config.toml
cutout = 0.25
targets = "height in the pile"
momentum = 0.95
nesterov = true
max_steps = 12700
Rows from block 5 of a small model that predicts height in the pile at each pixel, named by matrix and row number. Rows with one number belong to one channel. Each number is 50 + 12 x the weight over its row's rms, rounded and kept within 0 to 99. All counts start at 0.
After each channel's rows are labels from the 100 images, of 14848, where the channel reaches its highest value: "top examples" is what is common among them. Only what is clearly more common there than usual is listed. The data: dead-leaves pictures: piles of overlapping shapes.
# convs1: 3x3 conv (model.enc.2.1.convs.1.weight, 64x64x3x3, standardized in use, each kernel summed), inputs 0-63
# convs2: expand pointwise conv (model.enc.2.1.convs.2.weight, 128x64x1x1, standardized in use, transposed), outputs 0-127

convs1.18:41 79 35 33 51 62 56 44 56 31 23 34 62 66 47 46 51 49 49 38 38 47 54 59 68 72 40 44 47 44 46 44 48 58 65 47 41 49 38 47 42 42 39 52 60 55 41 75 31 82 64 42 39 44 58 57 48 49 52 38 68 64 47 59
convs2.18:54 32 56 32 63 45 55 44 43 59 56 62 70 51 24 35 52 63 50 47 60 44 52 57 48 51 56 55 52 53 56 45 57 46 37 38 65 64 40 41 27 61 43 52 71 60 61 55 66 54 65 43 09 42 47 58 68 59 45 37 60 42 37 54 63 39 47 52 58 62 26 47 33 20 54 31 69 28 56 55 58 56 51 54 48 65 73 60 46 41 54 62 66 61 42 52 33 49 64 53 68 50 55 55 30 31 56 64 63 52 58 43 33 57 68 59 50 45 41 51 59 50 49 50 76 60 49 71
top examples: large pieces

convs1.39:46 67 34 57 44 58 29 32 40 23 41 54 59 52 28 45 33 59 41 58 55 46 44 53 49 50 49 56 61 51 72 47 76 43 41 47 40 41 45 35 32 47 50 51 50 50 50 58 45 83 42 45 70 66 68 45 52 64 71 47 53 65 42 57
convs2.39:36 23 36 32 48 35 67 73 31 69 55 52 59 68 44 51 49 53 36 68 39 64 57 61 43 42 71 51 62 53 50 57 38 70 47 41 48 59 63 42 40 69 54 57 59 54 57 23 34 39 59 61 58 54 55 74 48 62 47 28 42 50 53 44 65 39 61 57 43 58 47 51 41 39 32 60 46 66 46 52 51 58 55 53 52 55 68 65 47 28 58 54 48 72 57 34 32 51 54 37 58 54 60 36 40 58 71 49 67 42 53 68 37 59 75 67 62 68 65 54 55 44 39 46 30 44 50 66
top examples: large pieces

convs1.27:56 52 22 52 41 38 27 50 52 41 52 51 31 56 33 37 56 65 49 47 47 38 52 53 47 63 50 80 81 70 56 59 33 37 43 45 32 59 47 47 59 39 33 43 48 62 65 48 44 71 35 40 52 49 40 56 56 64 63 48 58 56 57 67
convs2.27:57 38 58 57 61 30 48 18 66 38 52 38 32 51 40 58 60 50 48 35 51 60 58 53 49 76 37 49 31 55 34 50 55 60 59 42 50 33 42 39 59 53 40 60 46 52 39 51 62 66 45 52 56 75 58 55 43 50 77 45 51 25 60 54 25 62 50 68 54 32 44 34 62 40 36 56 56 27 51 52 32 58 46 42 68 41 51 63 55 42 52 48 28 49 40 35 69 44 39 51 35 58 69 39 50 49 37 67 23 50 51 46 49 66 52 34 60 60 50 41 47 46 30 68 39 62 71 41
top examples: large pieces; shaded

convs1.37:59 46 53 50 47 40 46 31 32 57 75 52 48 36 45 36 74 59 58 61 46 62 53 55 46 58 52 67 35 60 72 58 69 48 40 49 26 35 35 32 49 60 57 36 60 42 31 43 56 68 43 27 58 43 65 58 39 46 52 48 61 39 42 71
convs2.37:38 44 23 25 46 53 75 63 48 65 72 67 57 40 36 55 52 47 45 70 61 59 55 40 48 62 66 32 61 34 28 46 54 61 36 39 48 38 56 40 45 62 49 47 70 64 62 47 40 50 35 39 41 59 42 45 68 59 62 39 49 47 53 54 75 54 42 45 29 51 61 45 32 57 54 28 41 40 40 69 46 56 54 37 42 49 60 46 46 35 63 56 65 70 66 37 37 37 58 47 70 46 53 48 63 51 65 61 67 57 49 39 59 53 66 58 68 35 68 55 62 59 66 31 38 68 55 56
top examples: large pieces

convs1.31:50 47 47 59 50 44 76 53 43 37 53 43 47 49 52 39 22 54 61 43 75 75 71 30 39 64 55 39 46 47 50 49 41 67 41 64 57 57 37 59 52 39 34 65 63 37 47 34 71 48 56 39 50 45 37 55 48 76 49 50 55 40 26 53
convs2.31:61 39 41 32 61 69 68 46 56 38 54 64 60 62 66 36 35 63 67 27 72 54 49 51 51 47 40 52 60 54 45 36 56 40 69 41 52 48 43 57 58 59 55 64 56 57 28 43 51 39 52 65 42 36 50 53 55 58 36 67 46 35 44 52 44 23 51 41 54 27 73 61 67 61 46 50 29 48 50 40 67 55 55 43 83 50 31 75 47 56 32 35 40 27 43 65 60 69 58 50 40 54 55 40 60 64 50 45 73 49 47 55 39 54 40 52 49 56 57 67 50 40 32 72 62 66 54 58
top examples: shaded

convs1.44:43 37 53 77 45 63 41 26 43 43 40 45 53 62 62 54 48 49 25 45 63 33 46 51 37 70 34 57 28 43 62 40 52 42 55 51 46 49 48 57 59 47 44 59 38 49 30 50 75 58 55 81 50 78 62 46 58 42 40 46 52 42 67 50
convs2.44:50 68 48 63 68 22 41 24 60 23 59 29 38 48 56 54 41 40 43 46 33 46 58 57 48 60 48 36 60 58 32 62 43 34 68 49 65 40 58 46 59 47 44 53 51 49 34 71 43 45 44 52 47 38 50 28 30 50 36 60 51 52 67 62 54 52 61 50 35 45 46 55 51 59 61 60 16 43 50 54 25 69 63 58 38 37 61 77 45 43 59 33 72 53 39 59 48 69 42 78 43 44 53 41 45 48 51 58 53 68 52 50 50 55 54 52 57 54 53 33 46 46 54 56 23 56 26 47
top examples: large pieces; grey

convs1.53:42 50 43 44 53 58 51 50 60 50 61 33 45 39 42 40 64 44 53 65 43 76 63 58 55 37 59 67 57 52 43 73 56 51 62 54 58 58 59 59 62 63 63 60 59 47 50 52 40 34 41 11 49 32 13 45 37 46 42 59 33 52 42 40
convs2.53:66 43 63 50 48 54 37 41 61 68 51 50 33 48 52 41 43 52 47 63 49 45 52 31 48 47 37 65 29 54 75 44 55 49 33 32 45 52 57 40 55 44 59 56 38 31 54 78 35 46 50 45 45 65 38 30 39 44 45 40 55 47 75 42 57 57 20 55 46 64 40 48 41 51 71 41 50 43 48 48 29 47 47 46 55 25 49 67 43 43 31 59 71 56 57 58 27 53 50 83 36 50 46 56 34 37 48 48 54 49 59 52 55 40 39 34 46 74 22 33 48 74 48 57 49 48 30 66
top examples: shaded